{
  "arch": "resnet_bottleneck",
  "crop_scale_min": 1,
  "num_classes": [4, 4],
  "max_steps": 7000,
  "lr_schedule": "cosine_restarts",
  "final_lr_fraction": 0.01,
  "warmup_steps": 700,
  "weight_decay": 0.5
}
Rows from block 9 of a small image classifier, named by matrix and row number. Rows with one number belong to one channel. Each number is 500 + 25 x the weight over its row's rms, rounded and kept within 0 to 999. All counts start at 0. Numbers have three digits each.
Before each channel's rows are labels from the 100 images, of 14848, where the channel reaches its highest value: "responds to" is what is common among them. Only what is clearly more common there than usual is listed. The data: rendered scenes of toy objects such as cars, trees, mugs and chairs. In brackets: how many of the 100.
# convs1: 3x3 conv, stride 2 (model.blocks.9.convs.1.weight, 128x128x3x3, each kernel summed), inputs 64-127
# convs2: expand pointwise conv (model.blocks.9.convs.2.weight, 512x128x1x1, transposed), outputs 64-127

responds to: count: three (61); white object (36)
convs1.72:501526486523497507453521524513506527475521539503481488500501511507540543496485505458459555518553472484508500502480543481525492550474515509519487493491515476491530519463428478486463518501502519
convs2.72:503536479486475500516458483493471473477547548493475471510505463478496501533529479471514465502484483551503477495500486490490490530526564516504503491520473508474490493491525507479471501498522560

responds to: count: three (64)
convs1.68:475501494489480482488528481515474517526477439523523479498486507523417529499535494509478505477496474483490475550495487470503480473515488513482506530477490499508568503500503516501468516509516539
convs2.68:504525511542486479477455465504557569462480501507509466532501531543473472487488496469514508506493488484529493525482488513500478464502511469464501463492476497515499499476456482483481480486492489

responds to: light from the right (55)
convs1.87:540510498488510491487487490492463482513540508476495480469520524453537529550545517535489474466476505536518532519469509491519527509499476525493491488476491485493499472521547525493466470556467467
convs2.87:523494504499529554471551499514506498474521492484488500489477494481476492490532518524527449505535564494557496496492521494536507482495489465500462485510493506508501535477491484544518490462508514

responds to: hammer (29)
convs1.116:504528513528489516467487553475517516488550525501484506540509489493497532511484457492486495440499492516492493513483499520515524498495507550513474487470500529445520544516475465497539510491492524
convs2.116:456506475502488473488476490500525517479529487525540547543470473481498495510510492473529486510514488486461494495519509496527483480497495502526509489568506493487475529481520522492505471512470515

responds to: light from the right (51)
convs1.85:497489548521490496528531525456517517488528463507497516546525484493490485478481511474486481485511448436495518473502549497508528504497470501494488501510514455504470514512483480504508536496540452
convs2.85:518483495520470500506526462479483473478505493439511519529469462484517498504512460514491463517541471553528470505500508480490486532523448509482476499497466490514556498493474489495522440527536488

responds to: black object (36)
convs1.20:489450526503513467556464490516497479474492506500501511466516536524529492444517500515554476495502517515520515475535545490492493524458498519492494482499493515534451505483521477518515465475455474
convs2.20:456490479469461517437496496508458483506508469500500488505507504453470498529482520497533572498516518515475454489523476489478507503484482478543510464483563499531500542474546473463494505487523532

responds to: count: three (63)
convs1.49:528543467564519511446518486482483511465516492470500498526522496530492491501508489492514497484474526484552476528494537483506504489492472546485498518479478536515483494516474508468513506514515499
convs2.49:478537495508524495467500532475467480549486441485487511508490506472491486467494491488480486542456511474541461476476457534502518503598471504480498507521469572440485448515505514502549479531550496

responds to: light from the right (53)
convs1.112:485478536490490481504520501507462488526489486458493507489553474505535547509544465496495485505492482512481476498456492470510510485485561495504473553496515527531518487528539505491463482534478492
convs2.112:487553489492507503534462479489493503494471473485497499518485517512495502532470498504468487474495513474463521488460465481490479541505489471521497474515463514495527479501465515493473453487515447

responds to: count: three (61)
convs1.126:490539492485506567489517515524506519503496483516496496513489523488466476476498500469460511501487484504518483523527494481501514514528483485512513496497509488482537505483460481515498477491507529
convs2.126:474492533511496515503478480501516547525504517469519497457494483491467533498492537521550517480543535518527507538492467567524469506483521521482553492519466479532452491512512503540505448506526524

responds to: light from behind the scene (56)
convs1.60:514476455501526524508498505497527523526490488507442522519514487506480513524466459464490510459475499501544500521507465492526437537495478509518496543504537540512512506485500500498490534551467507
convs2.60:537535497493466474457488534485504471480521482519503454485527521487463497498521468484468548518466492493453463504525472471510506491525507464495516511486502482509528487501486561490546498551528568

responds to: count: three (62)
convs1.102:470500521489488464496474501546485513435511499459516498472527493502528500501483548539501480485504461525473494461527472521504600460507506468493499512465538492521464509461517547498505502525489476
convs2.102:496538495479505481497543539499528456520510499506525444501487466479485526491485515477506484491499467487532494485472468539507492490467526461548461501463546474474467495486457488518481530502501464

responds to: light from the left (49)
convs1.15:488494467544519525472466507470509514502504513518511476489470493507519472502502488520522534487547525458481512497518492498500476497514508493530468481521486533471523511501503471485493528450497551
convs2.15:492523502477485489513489511517463523546523523491476487502494507488495494502484451493495541480516519494529492498488496451459530556495487570510501525485534502495510528487513499503483495485527475

responds to: hammer (36)
convs1.103:496523490504512514532490479503483477461470496494544544525508477500478514491549515522509495513556440484480514488505547494523507500486500489532507474494500500479569471478496480495483529463471515
convs2.103:491496503562506468574510469487553477485487517489561504478521491520517451501559507509485482459485477506490488478559491505505473508494482455511543503492504480515515511466505510526487504539463490

responds to: count: three (60)
convs1.32:495576466494527528515470524528549509479482471518484513532515517522487491503493474491485529494486452524554530532518499457536492475467470486522511508516534530493550491457485496464465512529497496
convs2.32:551479472436507508469522505523489496470492507458459509477556479465496496469486501515487501517514520491468465469462497518508457510488464508531518527443484476499455487477480529478456485451545509

responds to: count: three (62)
convs1.59:511499487500507511480495509499458456498506519471498506491564535528477462486497511510495487465474509475531516523545505535500538497479476534518495460491486541525536523511485533456505476529505514
convs2.59:517556493524486499493495494515542550526549498462467509526548503491520524495526507506564531499508498463494511528554525503470468518473519502467496506519496499501515476504488492491510509510476522

responds to: light from behind the camera (60)
convs1.5:505519493462496528472476521528479485490505488519490519523523516472465538516504482461470513479453502496498533551480471522537493517482482537506486525485549500538455548540490490480524515511479481
convs2.5:517481515487540483489525560435518486513513497518521483507492544498495474476570499507545546490504529508495479490502513480483474532543503477519507479458547509480503527486473535477520491487525499

responds to: count: three (63)
convs1.94:496506504471479513499509483516515483498472501533520481479489534486526491482538521499497452481488502548487490526525498500494497519489448511504572502500492460494528474491488475519482462567473487
convs2.94:512501505472473545488523519551510518480537518476514479452533473505491488482521504497500502488490498508475506513482482507501481518464532447508487524454512474512540513525489511490492493495497500

responds to: count: three (62); light from the right (55)
convs1.118:558515509482525508480504501506494470521521463498506478548544490461500545511496465486484504487518554484462535518472480504521499553451487499505533515526518532495499513515549515510493490487488523
convs2.118:472494541492463479517530496479562500534495517481537477497516508507520539523499523513491500506479531501507547529451478532474493482503468512489463540523508566510480516502512493470513549499485470

responds to: light from the left (55)
convs1.61:465486507493523483531487485503522501509443447518477506470481505509462488508460486513529521514473530534487497509555480533481497508516470488492519519487484563501500516507528526502515491502491506
convs2.61:488499464494497444503494482512485550479527497458548502490477534483500503499488440478521520533489479461498544535533500508501489480487526521523471505534534494510508529508496517440497552537480497

responds to: count: three (65)
convs1.24:516507487495511518445495491506491498485504520555506498512515509505484452486505503494547537485496549552507511541492515494506511472501517485500495470502476502495559525495514472514516507454495519
convs2.24:475501530525546566470505528564471533470460503491526525470526506504527486445597479474503492498564561516519510528517471484473507468489500502511480488500510491518537523486481512503481497500457535

responds to: light from behind the camera (60)
convs1.54:505569422501513523533439516500499515492503428491501486501505516464496481522531473497472502538502461511521506497522485490510499496513503484511489519542508446504443490484467510450469505525526484
convs2.54:518468524487543486514486494506509457493490524525474542472493497514508520495538505522506470487486546522523494505491482488455463537510529508503457500521460517569513547480481461483504472485565517

responds to: red object (39); its colour: red (25)
convs1.110:504467490508553515506471531456453495518528509483489531548467514483509496521490486498535471495500542477468539512499507519540501515503501485533533528498515459504471499505468478519502542487471512
convs2.110:491487510482484445504459465481506498506500482513503510532476458496467531479503442494535561531505515469486488472484489506483496487439481477488471477519520494482499491539478525520503486475532485

responds to: light from behind the scene (57)
convs1.28:496477495527487501457529484511460515558487541469475494511515478520503537483492460488487486467540519492497501509483501508491519545478521500498538496488505523487506490516486481506517526517458508
convs2.28:501482500494488506473529540517533477484485518523456541489565473443497529531464539498495491495476521503486449523457550516468513497491469527486466533524497499496530516490513451538510491461481519

responds to: red object (37)
convs1.0:544480450501529542567518491509515490460501482472452497493499493478524498522502502480497478511478464469544504541552485483511539491521500503489530477506507459514477471476479542468499510547490492
convs2.0:487549484468488494510515488506496536492483535512506478519495479542514473464526521487483484574512497464487521484512488462488495495471514491536511464481542523462492527470519500525488482524538531

responds to: bottle (25)
convs1.51:534520486474542487537475520502487477506522494502479484518503493455514510542522464525476536488497502524522512511467541458536483499466485531528452545478523500491517502535520485495486525519485520
convs2.51:527488465481541501471522487509507496465494563545503454450498482543470529474503438467519514504518515520485474513499516517463503488465494466470493516499489474500496518518506506491548468464500521

responds to: light from the left (62)
convs1.10:475516445515481474533545505539521509502478479532491483489497501506463516497502483519477526527513507478495499496534502482481432493502459510503529523476530516500505494507481492487440488495527531
convs2.10:511489539473545478480491519483490495486513489484547495503471476460551473447483482501532493537487511525534483488523476469499501485486482486495496515464477517445538556501471491520490493447487501

responds to: light from behind the scene (52)
convs1.106:511519493452503448507493522510461515497536497481467530492538527517515536534498475470464509481504542500487495486485517522526529503473462528517457471501523493526498520530523557485471485521488507
convs2.106:523478491469524497517500530467507494518499463505492502487508508530456468523504541468506512483510481500481494500530549496478479533499488517482486516488494522479506505488460523500479506454519545

responds to: light from behind the camera (56); red object (41)
convs1.120:505512454479517498476483495523527522487563500528516470512477516500480462508524496479440475480473470536496508527504515458501482495517500524532488510474490545501515475527534493468482518558461454
convs2.120:518514511512515506484517522520508500471503524503464475472503518537488484493521526512476494526517512574520501486486501477505514524503539512525486480497506477522493454500518516510524487471537531

responds to: hammer (36)
convs1.64:511529485488530537503492536515520508451483481519485499507502489494516502480512464467499506488446443529487520506511478464542462501510467496519520549468524522452524490479525478477496522492507487
convs2.64:460504505482511489516464478506511543528492499578511499477460499531503514509496526510550469503502535474499520506472501503488523461469482488447491512450482492457449567468459486515541457488504504

responds to: black object (33)
convs1.30:511502519488504465488501540495484507498523511498503520554507515442548488520514513514460469478519526502489554539489520495524522522497506493527536504499538463469506526504520456476522481507482504
convs2.30:478489479520503538486455482494497496534502502512516502470518513498509536481539516461464552534530516472499475494480510525481535457445496538496503468495512529474481520488471525523512526506456534

responds to: hammer (25)
convs1.55:507485522469463524514499475531524490464487486551537485511530491445530526463493517542504503501485492522482505418481487477498523488527487500486578466510515532490468498506531479514491468484512444
convs2.55:489457474534512531483531470487511473472520530531499509489476498546506510502505473493528487522478524492523475454485491492504480484507537476477517450467496496495461543503509469465484480474540522

responds to: light from behind the scene (62)
convs1.119:492480535530463530492509490489501474500492493542522508497510453492489494481562495536496496487512510464509481483513497497487442493525472479492548479460510486518557515469498460524526509479516529
convs2.119:535471560547542554528561499477546529549490515542501492477533502535517454460484507516490517486509478497482471514475473492467510527517476494493543522512482500485496480482488473531494493505552528

responds to: light from behind the scene (56)
convs1.115:512515535485507487452539504478472457532526474512504476522496485514498490515491527470524544507525544473489501448477526526501516497461496509501477497465500442480572534507451468498503517471541540
convs2.115:486502480460550507483507478531547492481516503513480502508505553507501542476512478506500467528474461513506504512555477498477522523505488498480480442492522450505461470501442484536505499509503517

responds to: light from behind the scene (57)
convs1.4:492517484512502491464474531481499511493534532458490516509510531482520471538510467512522525448505510505500487503460476493523499539474539493529516516514537489497500524462519461521516535496454522
convs2.4:503532490531478481497515482497489489472487566496496525460461455480544567442480467473470510534479498520521471503522510516495508527507524516480495484500493503541509461459482518510476487546532494

responds to: black object (34)
convs1.29:478457557521487472515477512439539534478514510503495458532477497490507483512500540554496484509507465490484502452504489505500564463511473465462481470516486492500529486471511495493541517492524529
convs2.29:528504551455501487483513503492557485532497480519451492484486491509488443477468479496525502496500489504548479507471506449526481489506461485528469481491484469506516482486486488463475560485473465

responds to: light from the left (64)
convs1.83:520503459490521500493483511522523475514510487516489492463489490514470513471537484480502527510510483501501491475569527460504523527468484506530512501496508509461530470479482509454453497543535471
convs2.83:507497487485492494514466536516483498508504467491483559474513452513529497475468509506495525506500500522503513511482480505557523488466521486526470485522494535479507497514474491550487506485477494

responds to: hammer (30)
convs1.79:482493494495536543501513496506496475486542493497517513513515461515493469516517485475467488528497498516496500515490481494513510492479521520534474500482485473488489514526468505469471511486505530
convs2.79:522515489491486501496517512537481493476506470491508527465478513502501498482479463491513506534471480493537549505497541475481479500470500492480478450521468471497496544520468515477516478479503496